python train.py --dataset="drum patterns on synthesised drum kits" --train_examples=26041 --vocab_size=159 --loss="sigmoid" --encoder_pooling="class_token" --text_encoder_head_dim=32 --init="orthogonal" --optimizer="soap" --eps=1e-08 --adamw_lr_other_params=0.0014 --final_lr_fraction=0
Rows from block 4 of the text encoder, named by matrix and row number. Each number is 500 + 40 x the weight over its row's rms, rounded and kept within 0 to 999. All counts start at 0. Numbers have three digits each. After the name is the row's rms in percent of the matrix's.
# proj: attention output (text_encoder.blocks.4.attn.proj.weight, 192x192), inputs 64-127
proj.0 092:550536500500509554434527477448570503514556501488531514394566481436510471503542561547483510441491472476455486539497421488507479516512521505470510531523488537550493533429484535453514517538569448
proj.1 083:484516498472542569529410467454482482462457530459438512517464444466499517515521505516525509507504485526517503483485558480468483488476538471500533488469548518477458475530479470518523575499469423
proj.2 087:472407547506476499541457505451439475539471533533524449487421510521511532513459446448488507544514523511515450455496503454504549485445436540502441498506530421505587472568553540551545463507552584
proj.3 101:475510483530489551521486466491489469441466527489505483489497487493499508541508493451527485501524535477544506417479470515483563469473461504470413410515511526496505509495516526490511488550516558
proj.4 089:511477508505465503452522535514456494481533491469482463476566512509520487468453501435467521514547531483549439419475511486511610494472491573512498534453566449515577461558471489555514461548519554
proj.5 098:448480488483484490492497534493504494562574447536556514481532537521453449460469463492517536517452509492481471605514509456458431543539497497536610615471538476477475505435392474563483539523512517
proj.6 096:519580496503488436475582574582600477507533417450426548531585565462445469529545520576516408516437562533515485474559445468516529567428539565507453511435524532488484513533522511535583541533477512
proj.7 078:555489534459467476464518526573476499447523530456481454511498489573509572517507538515515487535529505500539480469494520489568541530437610508450494463516564436538454494529563458475515478486527455
proj.8 108:441454554472505492567465484575450494484444485573496479563393530542524453530488473451508532538485491467481457512531456482524549472486432547484465490512509481477532552507522502532523474557509570
proj.9 111:489485529481459516561463441514457520485425547556516476535435538482525513546546512523563559528474562556554551532524529535458468509529509492544541491530443524483429524478499468525429474483482486
proj.10 108:470563436590512480532506517496549525628467505485566576488480579488383480519537422487409453497403556529525532509515488529492497492512505498526482482532462504464454557510550434519471478478483485
proj.11 121:487499462561519552510518483476426467448484538556556483450430489559519480512478460453516523590474487483512505494510473491444465468583490476503523482548430546509474556418493532488477470561544491
proj.12 119:515427553452414528490489473491515522534497543525528474485557477481564540475435513473549532426518484483490533498462492503515460464564491476528498484537475561523473527522459486459478525473471473
proj.13 095:465541505511517483516521490506571435565471478490499545514512552433425463562540500594494448551376555527508514503524470537500488558475587510500463474509453527515423512500543490490545479492514386
proj.14 082:550488564520498485497528535563499507518520487491500491505478509513505491501491526462471473511472561546500524501494505472489480513510587510486497514534480466443455515472505461507493462510487452
proj.15 098:526497551477423422513561551586519587559510431543476534514538543502505472499475545486494448439465552496517473514515456493513567553520523512457451547517539460515548517442457508534530443615526559
proj.16 103:538441548421497573512447399475474506412450593478483455489452439498603559501535581493529535504575480473534494450514478532509520506524512497433505401546439535511473567486522497460505473446523496
proj.17 093:562522515548434465494559562552503492526577475451488491453552490565418520526458520476429445509510512446511412443525577421524493489508542534519512506470506466463517434566492483550509422507485532
proj.18 120:539451504449474513510464458475520564443433562481493455495544466476559560464519538478524486442576521548432458487521444497486585569425454518527406549473583531542602428528458569523585573593497516
proj.19 096:532495546528493516448525486490530484537541477516509534442525488486502473524455527467434495518492498515522555443505503545560512422503498529463466431543427497468469510533587459459469430429516500
proj.20 079:529503494477426498442542450543541439472558495477481395447563489496502508534529506533553492516495482518482499484508509491551496493498513561500464427519480556478478476541533497466490523465471473
proj.21 088:536457526478428509502476496501492516521524535492502440485499479521515557533501537514496530477545504542542524435455543512483508503548488508456493428553461498496499479473555477517459458479493524
proj.22 089:564591491498560522460472484484588518459494474376455554535497483447483495512557573569466497487526525533566549481464559484461423475530602440486535438538492510495405497474563417438440471446444439
proj.23 090:522537496527526502482530447510565467496501501524505503461487521435473469517496521472460438563488473453459500483510455517499481503510455478486491503509487529524516513475508558462506538526529533
proj.24 088:530452510491459539497470503443537558582473551455529471490562478466488569395454506458492537439523476452474520516528441521509501533472490482465489557476528560583473551441457523443506593561525481
proj.25 088:442416474464515497533472539480479471492480467530531448535506493539475497424501471491543492526497451410455389533495467448481539541503448522502520516465541526510526535453416576509572512572563554
proj.26 083:493468487484466470498468529572441471454481501484448442519506492536522568543472478478559471481563449469479514447506407526521530452479463477508411420575497565505480583535592544399522576498459506
proj.27 082:468526496510551548458466522482527470505540486475479491478578440435455454470444509500473581425522543512463487533536530445441471561486475524640506569465516530477464444522408499560473496515451558
proj.28 102:465553485528476480421572510568592422484590391470456524460624538499419419553545500566492437481460505523477514476535470538486463516498487526527497499504433585456476491534506464504480511462426520
proj.29 102:563492553480471505454507511489540508560557516449529473459547485497501528508490571535461520465529546510486452531546453505494526576486513496455473490515510486495510536456549577541563498537561509
proj.30 098:478441512460542527496448518473461509509542470523500482488464454530500466424480533476454602535527543489538456489482480476554570449495474600425506474493540467508589480481420495535499482573561551
proj.31 091:496528526519493510464526505536506503461544501501488529476541489507493480487486533481492522424522492539525549467485472527502534461503485510470471413558472500523520522473510511462506467555564503
proj.32 117:510506499495418544432561467506483457486601495512542473373582442523524478530463528496508578481478441508455453512481534457423512449505439500584514522481491508475554452521473549513528551531518511
proj.33 104:470420514465457504517462518462485507577470498512486476508559514471504521480455457481499504447510498487509448463484535482506507543476518484484495498487553466540500483514517494512493491484479521
proj.34 103:546494538453451510434557498587492464477569490501508466475519486528530482522485552515519511515538437457449453528499554434533494527548494468529528563507544514530487474507456513482484533500476490
proj.35 107:520488553484441479507495547564517551500551452493406520518527511486511512483488522510497503453530507460522485455562441482547548444456469549444462478486509462427548574532555497496509491543514625
proj.36 087:478557496516525515542431479484594473533507482499478496539492521437390460507534528524479486451475489543549489486523525455472482506481506544472504472511454507535465493456534520516480527496503448
proj.37 100:464496489464562497576456510516525470496446470528461510588396540479461496500571501548499488590454559498509452534505538431482499474493532573569535573436518394468564451538467494583488438516537564
proj.38 078:538525610462469472483519496576512503524503442554472470525498491490511460600489557506490490449484491511483559475498507539485451494529515442504495526548458563525483490477492447464412513490458491
proj.39 125:553547495553533526438525483430613470520543503445496502436560482446489516473500524518479424481474501570468542565499539497445423568486523457537536530501494533495439447486521493499479554408458430
proj.40 099:506513513478468439499556512573502510439483474525416509524526497479532491546497503539568453522465559551525494412490574480505591508442525569548463500449532468497550403605544496556522471494455551
proj.41 085:537453501469476457470564540519488509535532467537528464483512529584486493428453497478459440518445504442513470537534527459533485519506511521463560541489518440477473528437462442540464439513497557
proj.42 092:483476526462439474500517488584474458464509523513488438514508495519490521537497535501538515508525492514513486475503541499524518507536466512541493491569520522476482501534519468510474509453380533
proj.43 089:539421513460546573472439389425509495446451614517529415477518425473560547434488555464541512487619438481447494531480456483466468554504470516519551551504492556564482467441436527456486541483514474
proj.44 090:463476485519494469526458552501465514488473482491461468545550514458478523455464468496580512496482481489475501532535454497533510475508457558499531529505488509483514534490417495497504537557551476
proj.45 104:476482454570445466493526534526428457518547520506547434478484531620448529487486410460525481576471522534458509496529484497507505490432478541503467521477500483474537481537537514511529562479493517
proj.46 093:485485525444537542489464489504486478440508459518442505486523482441550440507517557547526591520481506534492546530501526461470434523497512497482534491507467544526437450436474484512446516479502497
proj.47 086:469454465495503570470464458495482435434463566479450444507491466502528551520511463495561498518537433484524486471506517467461503482520448533514533464454462542496507466480478498493463533463513511
proj.48 074:518455528400434520524437456476518511553490580473513455511533504471492557506525552523515548404545560494532461438541495496460543547474541503516469448457476522455454554508560473533563482521507475
proj.49 098:459539479539558494512493521479506464502505478511458529487488509446492460492508483514500516562438524515494534578508508516456448513541509516498555571537459463493488524420486480538460488507532521
proj.50 095:496530476556523502476527491479517536488513485520558540450504505518486467481496498460487493480499502559445499530495519458466511463504403501521483552510516476541596445471462560534471552499537518
proj.51 091:446509460519538504480516558544496474427501490515479525518543496484499463457453472457527487460505452509438477539526474434470516481526380529547480565527534535483557487511399516516499583533469550
proj.52 084:466451529465510509531463481489434507496481505566490473506426461519558485510475502456530542498505482545443446536528531413496554534379492572497439518457568455519597366529499539581566494528524516
proj.53 078:483491480526487473525493556497494511555465491471503492532510496506430524501456469480496433488481488501495539472506441562492490432479528543518464480541418515478492534523598519440523470512534466
proj.54 076:517496569453488473474531464578505475422477443523405505514513491454569477545493543524550479542484453468500491480491523445540502465492487541470504484522484543515471485511493481482499474509489550
proj.55 129:517522503503537517497485498486519510500496489491504529499485510489477467486520517485469498498512535482528423487512507480493555538474479575499495536457551434486555481503456505590535466554546571
proj.56 083:458562398502538567500512469447562427477516504467527511480501479478450515457533484543532522529426503510499487490512529507464477510446453486527504531487506477498479472508506490526512498467524496
proj.57 096:505460513499412432491530597527467542491522511478505482518567521593475582444423493451536460412530505458543475415453506518526569516501481525535479490498539528561494484542490482504499497489493517
proj.58 107:490526490530517507484508530503488526523532473457501551474504510493492496506468481485477508471483538505449543491517484523534525425494461524540436487523449480498511556543520483475481504510521502
proj.59 099:486479529482521494466465464504549449552500501508476418485517477465449477525507509511445511512518483520489509560489512468495448486539510491501542533540475492506511486471464489508470487477518465
proj.60 097:504514521451566561426486516517530463489530443469446508471538461458515430488498539533458551513528445547437546532490536458503446499523533462468487478563478551568471442451498522432452511422469428
proj.61 112:510517498497500542445537469519525451416562469484448503452505458498529460494516526541503539569519512468549491507480524460506468469556496508479551504512460457510496511459501480513456427525568526
proj.62 109:515499511457585554409463544515524458473551449454432479479508398480497459466464546520384533486563486486504471502445534479534502476524485495490552472480518493476524497536473459522502525461482513
proj.63 123:475453526450517468553443530489431606512404539506486523575471511504521528458451480443491525445514518440538483507463500513495477519562504463448552504507499495497465541427469472515475478507563537
proj.64 104:475495488488443516522481458517433514449486551495511495467498488568514549532535505476558546459526467531488492525495573488467480487530453485519584523514517480491526446438495462514437498499491513
proj.65 109:551544564475509465471531509561574506526533437534426532517529520474506439529504558541496459513478570563520512507484472541534541498511494544472464449527505490505544505497520540508510512510500489
proj.66 102:533522462581444443500537543509504539494498516462509507491586555551434558466498486438558426483518453470476453502502488500488500504508446515506490532502507520527523502488481533504527547527522501
proj.67 114:567521483554538555451488448428530503430494565422497492440500447462562596464474535461474448494589506516509527489496518516537515484505493485471495464526493497506473515499552503488489485421504484
proj.68 106:450518458463590536542420491500489493435447482524449541563457502432517458462534496511527563534491483444476477585502460504486443487586454507538550546536464541509465538449388503504450506505533523
proj.69 110:503523514507514494436560514523506451461578414521479485468525469505515425547508533545554527545463514544427472561505452490444505550490442535520461520504479505542552466470462645549557557498563465
proj.70 090:479462522462447481494488575530512474536554452468494476492594504524434501484465509496472521440495555518532499410488537540518529474470510510478522473468480510451490509561561419533469522450398562
proj.71 102:502479524530441455483553537533485510521511451547508483481530523524508486503440441472554448496472453495492503542490480471490446508555491481486519445548439566496404550461474488458494518480491454
proj.72 101:481542522523464433497561533556495497489516455498454517488529551541464463561525478481489468523468499525562507428467503548499544477509459522425457424548477488517515513486583509513484493500517543
proj.73 098:536509520532486498486562464514433587448507550522545511444462459570580523496479514434548503463523503489546577497480473516521464415588511450441509461585457514522477567440537453446425480529509540
proj.74 136:450488502566420436524560542569479442520512475543502471515541581533452505531446434464560416518414562530535479439494489500477557529449491552573422516442532504521541448590511536548523489482476543
proj.75 131:506482557461481493548466480543464534449447515498419501557458479501544521558492538498548525479533486484491546465483466542512485411562463461497466426560462541489492574506540505419436503486492510
proj.76 084:563490534490457492517520481522472590507451520517529523502454526542548526506519527486505515481513457474451489525527509489503487477551463487470500496568482519498512496440507537470479528504517478
proj.77 076:548544583546519389553517510517511550468472470518412525531456524518468507501486523448503397559492508546497465486492529457495543529472509588490475518487483449494589399507515565543503414531509531
proj.78 089:592534509580505486483492519478502561574535512447487526439488496526483532490496528467398462486543479554520559520492559494520458489462521516471579477522456483465426469472572437519477454423474478
proj.79 097:453473484503410475514542524555454464511523485571519451472535502529457511544449471496539482503454530486553526478525450508541518471495470524430427408548492493459483563511583505489519476512524553
proj.80 106:503481479547460461571441515475463573611450541491518496489496526485488546509487455437490512462492475574487557472526501500485466472498482477462469446544449548459487492521576482472465568440439490
proj.81 104:436537498449549468537486557557516489462462422493389549614450526487474483504537501563534476497416508520474520500513464523472460478508489451505505466514445604496457532500492466429467596443412432
proj.82 117:441497480451515515568468457518491515454423514550497532593444507437516461481512524514563547499460472458433474544533459454483464498544499474516478542502501544504475528464462538457510535570502507
proj.83 095:566497570415492518477472459501507524528521562488480455509507481483541532469528562517504578452530501530459494538518458519534536464461461518501465509533504489523539545497527525493542599529509442
proj.84 083:427504498469492522482492533547490401573522405532464494520484533494432402566511449540435527563415544572534481428559500507469505507437470541520448407485468535437477474577575517531540536480440475
proj.85 079:568499513530515514480539502509555527484527512505464499475533447470553539488449529504527447518503533533535487513523495480504576476421477561493477498487555418526559494490499529500526491570569546
proj.86 100:530481558480476502454553527561485450523571428520474462476518474546504446511434521507479502525472534535555475509507551430517500531483522533462505487497517450508491476497498481560511449488510521
proj.87 088:448472519458533540492448521492474478480464513503475487530501455446515491505479541495488567492524508528532549498502498526537560476500479549418491455551478503541481531442485493498495449509519445
proj.88 089:452491493528475403542531571578414482515489436560443520594460546544486493496450410490574427609402516459464464524524488467535483473486507538511499509481478514466512500532457537512505525488480515
proj.89 102:484492538433449445487535551652486467445513427493409502576512544552500470583512527531526478498478474450540512421478501499612550442504498506438483451535500494496531557543552441457457464482454547
proj.90 107:534466550479529534470465470472470522484518503483483505483468451531568492488454529477512543490547497517491529530478509502487459451546460500525515523522463507508546474471483517484440470471531510
proj.91 076:530546553550537434496531548580516510479490411529399543546497517510478468535509524500505423542458505483461456508521515464459531490497555511542507492500469498463464532502493508497558521498531468
proj.92 147:496473419530476462565518541503454541546449561495576483497468541566473595449486428460512447544439490471478473524503473505507497503495495514512528529476504494499512502494443480511505513511514500
proj.93 105:542537606425525522446515467581487458426530454510385523528459447476579430565501586565495499551467556566531505535518513484541498503455521533486501510492491458457518481515555463552508471474497522
proj.94 125:515485486481472473554501513459463546519452542498507480522486513514494578494498499482581471471474499557470512501522480480508501532409550531500441496467481504521526416500545555497559492502549436
proj.95 084:470474546436497544513456468536509460454479487506409494520491445401545487543525548540530583492523438460515528546524511530498413478581516470509587465527416548433376585465464420441436472417437474
proj.96 117:483508468534508490531491500490519516522455536500541519486496535504444490506507492481461496502464524519514534477503535528477483514532544430511500507537488524540467519470544475488472513505492451
proj.97 091:509438511447514530483435530486484478558532522490538424457495460525491518485484534526435601505544564512512482527529450550503500582494498495467501545505492501511504549429518489537509517529516509
proj.98 112:504531517511505467566506524495460553489462489544510544540443520512505488513498532505558504526429510492560569531449534511519446436582542473486545480576476483547447541406506470445392439485536456
proj.99 091:494444445497409478510551520553442502501489588527624469487504556583500580498502458467555506511455469477506508414501457566553528505474527493511481485523472556543466545514547476438504530517521456
proj.100 097:490505538517457521468534530507553483543559423499493510459582517447473453529452515462470521447503507450491465506514483518503477506531498507475535512518465540478448542462496494519494510473521481
proj.101 100:475506519553574545464469507458548446527547413568495506478502471392502404465449500484486559543503538531497556579497449487555494519468503574436465513500529495534492530445428514511514542518541507
proj.102 102:494480494542476512468502525512463463501529504515534469471468485592494511497476476458486502525550517495518495450519478498572564434487479550480466511499486477472555533556551505512509475493501560
proj.103 073:473563456542528454553534496555513500467439472506513600556448532456497476542497507534556507520394486512489533469460515540440506454544527511545506505507469513472489491514475458475498502532481509
proj.104 124:471476501510527513494443509482539497479492495523497473499542508468457483459494516457472500451585497512500489488429556480458517488546451469558521537517559484557530463507445482511457530486450510
proj.105 083:600466597466509574453528443456504548526542523562525472411459394487602490498447583456477512513508509525486518528522510463525495461471576564489520478513478457491522453482521525501512424533555480
proj.106 083:526460531504517546478461504448518505542515506520554469437497486479509472498472509426435515512541549443507466453492476537521572493458481507516425522511529423549529542483522508510536494580574524
proj.107 105:528473503529483528467486518466472534513510547458522487447556470504507540478456491442456537414552527570543555484463556538496478483558474458521543519551521503512473474478484413503419517445397481
proj.108 073:487471535481537470552422486446475591479395548472398529577487492425505576414445485442505465466541488552517536522519513527450532508525497475520502487584512505506451537484491493519509518524475452
proj.109 086:565497573492514477492462497498510526513492530489508470506501493525528519487477564510477520488548569595491551483494457540536569514483499548465437487533484516564563487492518503499508540533538445
proj.110 096:530538533421502479500510471528516479505518459538499476516485483505517492535513529556546519527456557512536469474498554477520528537495586555470496490499515439499519461501539501523523422503531492
proj.111 099:530423556477401510521498468488427582455480588543510476469531461515589591464425533404565552389578470541448505488557490489467543499481402506547482517513524530531527466501493539490503572513475501
proj.112 117:534558527542509522395564547503530492503608442475503523396568470540491450475476516480429513497534486540531574524463528522507442443567486462462558454563444544545466538437484479456424516455506467
proj.113 105:482482519444482450521489542494501567464456522477496538537557535506489535473485512497538514431523462524461535518471503532426482476521463467502539536517457524529528475454495498472468555490528473
proj.114 095:546490558450520558503446463483512521468475517490432485497482457444559499531523565467481519493583492542490553447471527498453485521503524465520477479527459560551485457512568496469496507473482442
proj.115 072:481450514508479534470512528525413523482510517510500502458520461501576485515423476453490558486530483530514516445474564506527548507506464459518516532489561487511504452531491465496468514447476518
proj.116 099:440468498505448462544507549509467489521523476564513485491528491469472507485443480486524497503422536529494512452513453513474531485440483506524407493494504543554516509553504548499536567491510468
proj.117 117:528471557495506515498495535495504587530508482517500557505496454467567480409394527428429527434546469437477471558522516476536510419569426512531562552545510470447495563483413444496449490520520553
proj.118 135:537557529484566533485475409505617474512495474505490515513429527459499423526617565552462487571477528493500412534534586412479511556463524529542539573421550397473537430512514537585539453491553525
proj.119 103:480526513494499528519499477540493475442493508479455503510476491489483495535529511495542485537473483501496506462521512509445456500501494470554516499499455564459415486499536492479512527482493493
proj.120 098:551596480581546483443597523539542524467563455505536548454502509542472461484508520473444436534472496476513530478492476497511501477540502492455494473558489539553467566442505497436458519559496484
proj.121 105:463579488550527512483540468532512416411519469538458501459481492500466438613522484503536444558460552566499509451517437536462576504477463551490397442509438554479526532515599591514579554501502490
proj.122 089:490585509524548471492509467577607437437471435461460559558473589490423417514590510535477409551469474448496440540503488407471461512540485517520541544504481477498481510485450522516497463516509546
proj.123 090:548529467590487464491530556517494566447476542425470543498536531506491603445474482441494358450523474547498512508511533456489512501429452527544496506478536484504549465551489504514490572465420533
proj.124 098:422450437521466504513489516472499479511446533508542500498512535532460544468470443475509470454494571512507497489439498538484565470534423563552487506491523463473546489542477493557487485468512551
proj.125 094:465540480499490471498538479545504497413491484543485540502498529529471461504511489491524488510454435526469516549462510504455475476504368507537535526522501527507536475465514528513490580467503521
proj.126 061:531462529473519509477463448459490533518558519493526472423494461505518540412462554512414534516495538472557474482492477480484486504455486606462506504457440487492530482495523506591505477525574506
proj.127 103:512545492500534505507514484494559487526530436516476539496448522498495475475540512552528427538441490515492461542486533467499485496459469585497518519438503447436601414543463519551536512451553552
proj.128 100:434519415549495460541488504491543481485442506453433491517536541445413520479538442506555437495462501487486468472451468528453565499486450520564491490512495574515516509517473527499534542534524495
proj.129 118:477489466509498491578469525454488500566463505493519508532426525453471535481522464498496516545443594523569523474516532502532473485457606567525533534437473429456490478558522426543486425495513514
proj.130 085:503473520529465488536484571524453527523516482507464499514485487482485541501459498452521530471541503501539566520504510490509438465546485525522531492589425521507424552478490438475407445462467519
proj.131 082:424515461522483443525515519526506541574459491513513574511521577499453476528535426509500525478404543578484529468530469527493535499520479458552381512556504565555538504533527558479488544531456507
proj.132 105:431491418483530510534444552466532477515458482449484509583552538427447513447528439554528531456480499475477489508515489486492468535517501472546503540513488515477426534529477479477496521441474464
proj.133 095:488483512485416511479571474526391517457496542541587488442486483613542498509464482469565570520475508564507511538442551483424488517557432507525590512513466480490526468475477516546480516479497499
proj.134 114:479479499510465482528454557536479493525505466489499503516476509535455500528473480490453532508513498494532470439494558461543538434511484547493501482500483447456558460550560467542460401469461591
proj.135 082:537484557452481508438468480458506509472517509474517440473522460507552536471489563521505547469575540525527497499484515496571513603481553521466506537476522498540488443483459475544501462481527499
proj.136 098:506548451509581534500454502483549463515499507424450507494511489448435509494515511509445459459531484500478519486494490504533516542477508533474499502458493514473487471526510493518512568470488522
proj.137 102:455498497457484517472522497540541446458493463501504510522550559479481457549572511574553536512440514439480400490476455471510565508508441537573440523473554519560549490540457604557572513543528527
proj.138 094:482538523480507484480514500558552469496518473497450496521516538498456472545538515562493486520485529497508468485497446521522543487496485531529455475496521499501567483523463539518549515561527517
proj.139 101:478523457528494474501505530556493498493487492440476529534539538499448499536534479509493489468478488573495540486528550512454485510521485477539526527545464519500486492494523446491437521477400490
proj.140 079:405498514495483466533525511552495470440499485568476505543494547517444477510513478498561440522445511544501394511521509401453577533447431577511452540440554412456615445518506568600582502559576577
proj.141 133:521511510511460531456554462513536439511548500515563469429516496506493481539506516516460508522461461458485459475528556454523483511485499524510499512493480478497501460509544523519528467490519493
proj.142 090:448529514509460467517540534536481489508489459526483531492542518507471477556472473487496475464461500547463511489502522548438514536511454451579489543537512511539506489510539538500500581502509434
proj.143 090:521487549485475547421523468500475484441574494529495471420517467517573460514460549487503551506545491524523538525514518477460500461515489537504532507544459472541515463425470534509459472537576470
proj.144 088:486517508514552487504495532518509469494463454459468549579444513506477498513513499509464480535483477488569487469514585481546453485509519525451563468488465439452528477511555424520463457436472522
proj.145 116:536510527495456506483489515486531471512523497432472486500550502498484524546482526496471483458527493500537489429508495503494547537464487509461431478524530504575506485481568531495517489520494532
proj.146 100:518474530424536538511438471455540530515472519493489510502504500447539487515513551530465542462511545521526543469498471545504524564492578463510475506547494526532458543487587468484531492500493446
proj.147 102:514455495482504528488454450460505463495476570503518405479515480491507523536547545512511519512560511531504547511515503554494436504540524458506554449557413558475394553461550456454444515426467437
proj.148 085:517483438562482487469521520438505521512489530392526497442576523536469573456478467468513482515516480455538448527484593439549474489513528538489573529489519455474513425485481466517455430435514521
proj.149 076:603542563480478502471555482553510535406497520425439517512459487491558519510494618504507480479513491477536502480508585371504517492517471552580504526508532472536500441530453511532486472526524536
proj.150 083:487458515449476486562496479548498532447429523510480510549457467500542524545478527490510468458516414472458517442474504532512518476512456489526499477520460607507455464507534483469502506463464463
proj.151 116:524530488513619582470413436445574478500458513444459495488490447398507453454531543510451535496572456482431485584563498475513442493478490512513545571493483498462481510473465480486501564505507472
proj.152 085:484521531536493489508463539484456509485520481478467535479512500533477521493453497456498495437542486528512506408463448576502597447524393522467425405555514548553543539516526524463493572531461542
proj.153 089:534489509566507521492506466475509530485533536559590507440451451545513486508456527445469512507549499490484473478476472475507590515514452511465419500528550524577583481476494578506558496543530546
proj.154 116:543487534442473532483492446488519503501508556500497461474513467488560510543540573529526523478507489543468526534504522491461436546478525477524545507507461506497413470509518499512508523422496433
proj.155 093:418531486512480480585468467526482507413396571498487564566488550475478539528521486492593507427457479525464482459483516523441546495492442482596469470469509578497489474575514529499542597471434476
proj.156 103:424491466488498501568452463521477450481438511483468478548482531457463526536541461510555523522465480506471474466528505483468512532448505505561501552456495528505513439537479507520516505497501491
proj.157 118:565491519515477518459553460486545511496507538519527463451542480502536525466489530469551453486515452521428481509502488470488513520465436511549441525494526521546527462540493559501560590505508489
proj.158 116:531497470549496506449519504459576509533516492448518508454576507465463511389479494476464437500520481451512494561499516436479439516558518476513575552508519496545460503459392512493454485486550498
proj.159 079:390450386526533538515454488491489420461425525502519419483528527428429480483515429475535516540507534513528494488520526486468486527482544479562492530468513505488443458519492466545509472521473477
proj.160 093:517471490519488548476501515464468519544546507512573459405493457531499498477450491454415549508512523536504421436476528476462592533454516556531486529446502427494569428536528531564575463533526500
proj.161 101:492549471531467490477538499509530477505543458487500517467545504504484478512497477504486480461470435494437507551541474462511508483535477526444486491568471532497486498435477520486491494564490514
proj.162 083:449514489464497474553481464549531482496444491518434523566470556451492512533560480539557450502452502534517518494487512531496447563521482503451504467542474552503439493465517511489482535441509476
proj.163 088:545459507573483503442573510490449520518562540500560426399528464554525520440399460376462456524531480505445494561500484441558512469502520567487511521549533545496503486460410492482494481562537469
proj.164 090:526503538467507526431503508447576497480524505436454502458589502461473509500519579540494524449529520498515497517453487493494463514495462518513516488487459531486497503513494495530488494445505556
proj.165 120:446505481504507469489511593602472457461504431510444504542532515545445460505473468494501495516496500440493444473492528444513521491534474509522517551485522501527556495503452498516475487528490584
proj.166 153:495574490539576487472487583552560473502519391429415564547496516490428459518521509524420443505524521497499438474529506456544572466473461570501463485472514452464571489555546516573530469525485581
proj.167 107:498495527466516471519491472557483503444470493523454508570436512513533492502535512526548495561476509456429433566551519426477493498500496538587536634459533450474549473517391518552517515528501535
proj.168 110:456565492539568487455551499577499490409500440507404603511511518481511423507536482491524462516449482511472515527529434495488531500485410511501470485527523536511491530484469518507512551559489543
proj.169 079:465522495419499543546433421531547481486454527485482481530504471454449465544568558556479569449490498504482440488536481454448535512486441502500441437483465556471481521473525536521567516553491512
proj.170 090:540411515481485543517438531467454563538520557503525444464530464533536562434434505430481536473580530476499522502514508542538467439580493521498549502575444519476454570486457404489442458453464506
proj.171 081:544548489528478497440575491538489491411568473409464520436459479577516511561536554515475481569490521487528485493492548451496475504489547502487500537467512464462509455509515463531515469536517537
proj.172 109:445470432502511523500452537489494457542489495509488479482522487481476507456482439489487524488495479466483475506467498511542500483505525533466527515500497499446502486490470460498490481487489515
proj.173 095:404560485517504444553499529578561423460476428515372506557530592428361445582597474568538436524414541532558526455478511499461488511541498500530516444525461572514431531489539484512468505444465473
proj.174 100:503546487557520516490547457493510470488516506539527478451458486511473455524485480424506474561464449527488556544518539497437350448557546460521592489529368576437414492451499433453435524454434408
proj.175 089:552556510508470523526525447525490535445525506481450534451458453519543519586528582487497520466516517520552496476516537427509516388499493526530460429509458469483526495536557489505456410559463559
proj.176 111:531474493502494524489509464445459482524509551541562433435474450519533517521459515470499517548490571515520474500533494498517540573429562563495446515485518454489478476514554514565581454496532497
proj.177 082:447488489529535502500498499469483514475473494531514552473481503460512460489476475459496523526484475451518498483427496510499525468568459462510501461523499554494489545506450511449511546496495513
proj.178 108:525457470469465523508494487420482542519457595475564468473560472491499565486476513474514521427506514551443521542547464533417480589443528434534486562483506527531438503478529549509573595530500415
proj.179 096:437475466464478487541488509568527479456457489494493505560515542497475502503526497527524486460463447417490472453497489514484499522518476457526467495518519563545483506514491473491482528474490514
proj.180 101:493509493507498524492479534482512473512507502469485469496551498468477524511495507483497480487532488442499522517509449499545454465494521516475512482519434495477491564491571486457488457476529547
proj.181 111:438461515489488475521487516540492505538490465592476476517500533491501449507497456496509539516478421445486547536421493523512447397620443457463568467579441530520481567443457476409432541462535483
proj.182 115:491435532496510483543433522451509525576478485569513476515486479448500504468440491460474510492523556518545464541518526468514488544473562539458539580466535426472519487461489494562504445506510538
proj.183 098:470449545434438549501468465516486486522494545529511463483522464427550486525471509518479609447498558525507508463502522504529536504483570531579470564519525507519492487545489488506509453549474494
proj.184 108:441462467491554479523459525507487505523450479545495513526464523512483478482492454516502509555464442418454457544506502468505475482544487496485541537517496506490507500442451507474483488499558514
proj.185 156:499496509466460491500526481520475510455476515484495493514521500507529505532504513525552518475488495507488487497486523496453489530491516472543533558465522525503511449499477461505489546483455469
proj.186 119:511518493539469484458587497582488451450531472509507506471494508546502479552479504486498454536490465428490419457455550472514505478549488488550548535464511497510531492545462462511491491498464515
proj.187 119:456460489480538512558445484529451501495424512546534486548417521513515469503513483470495533523506511517508462481523544447507526513508504481514475525509557454515534487504488505523490461539465527
proj.188 085:468394479453448475572451566490448530557458575499538414523549541524465601454463477451525506429509481532479524485508504492500495461441511512527492450487441556445455465546540473487514525461462486
proj.189 115:479532505496510474558499485542536504546468471562499503553441553478456460516527506499514463543444542480532487526545495496466486529480551520499507512487478456451472517470514504550503472520568528
proj.190 085:477525468538568531523448510500465515495466528446478536513453471530443531443453455423411515467542569551493539473472462592496582423487441501534441523527501478476566542520520464476509530533485502
proj.191 099:543514545493469481451546501541508540465490494478476552485581454511517472487455535470471487398527431417453425459446511503541573464567417484540490581513586523540589509507431499489486537520438546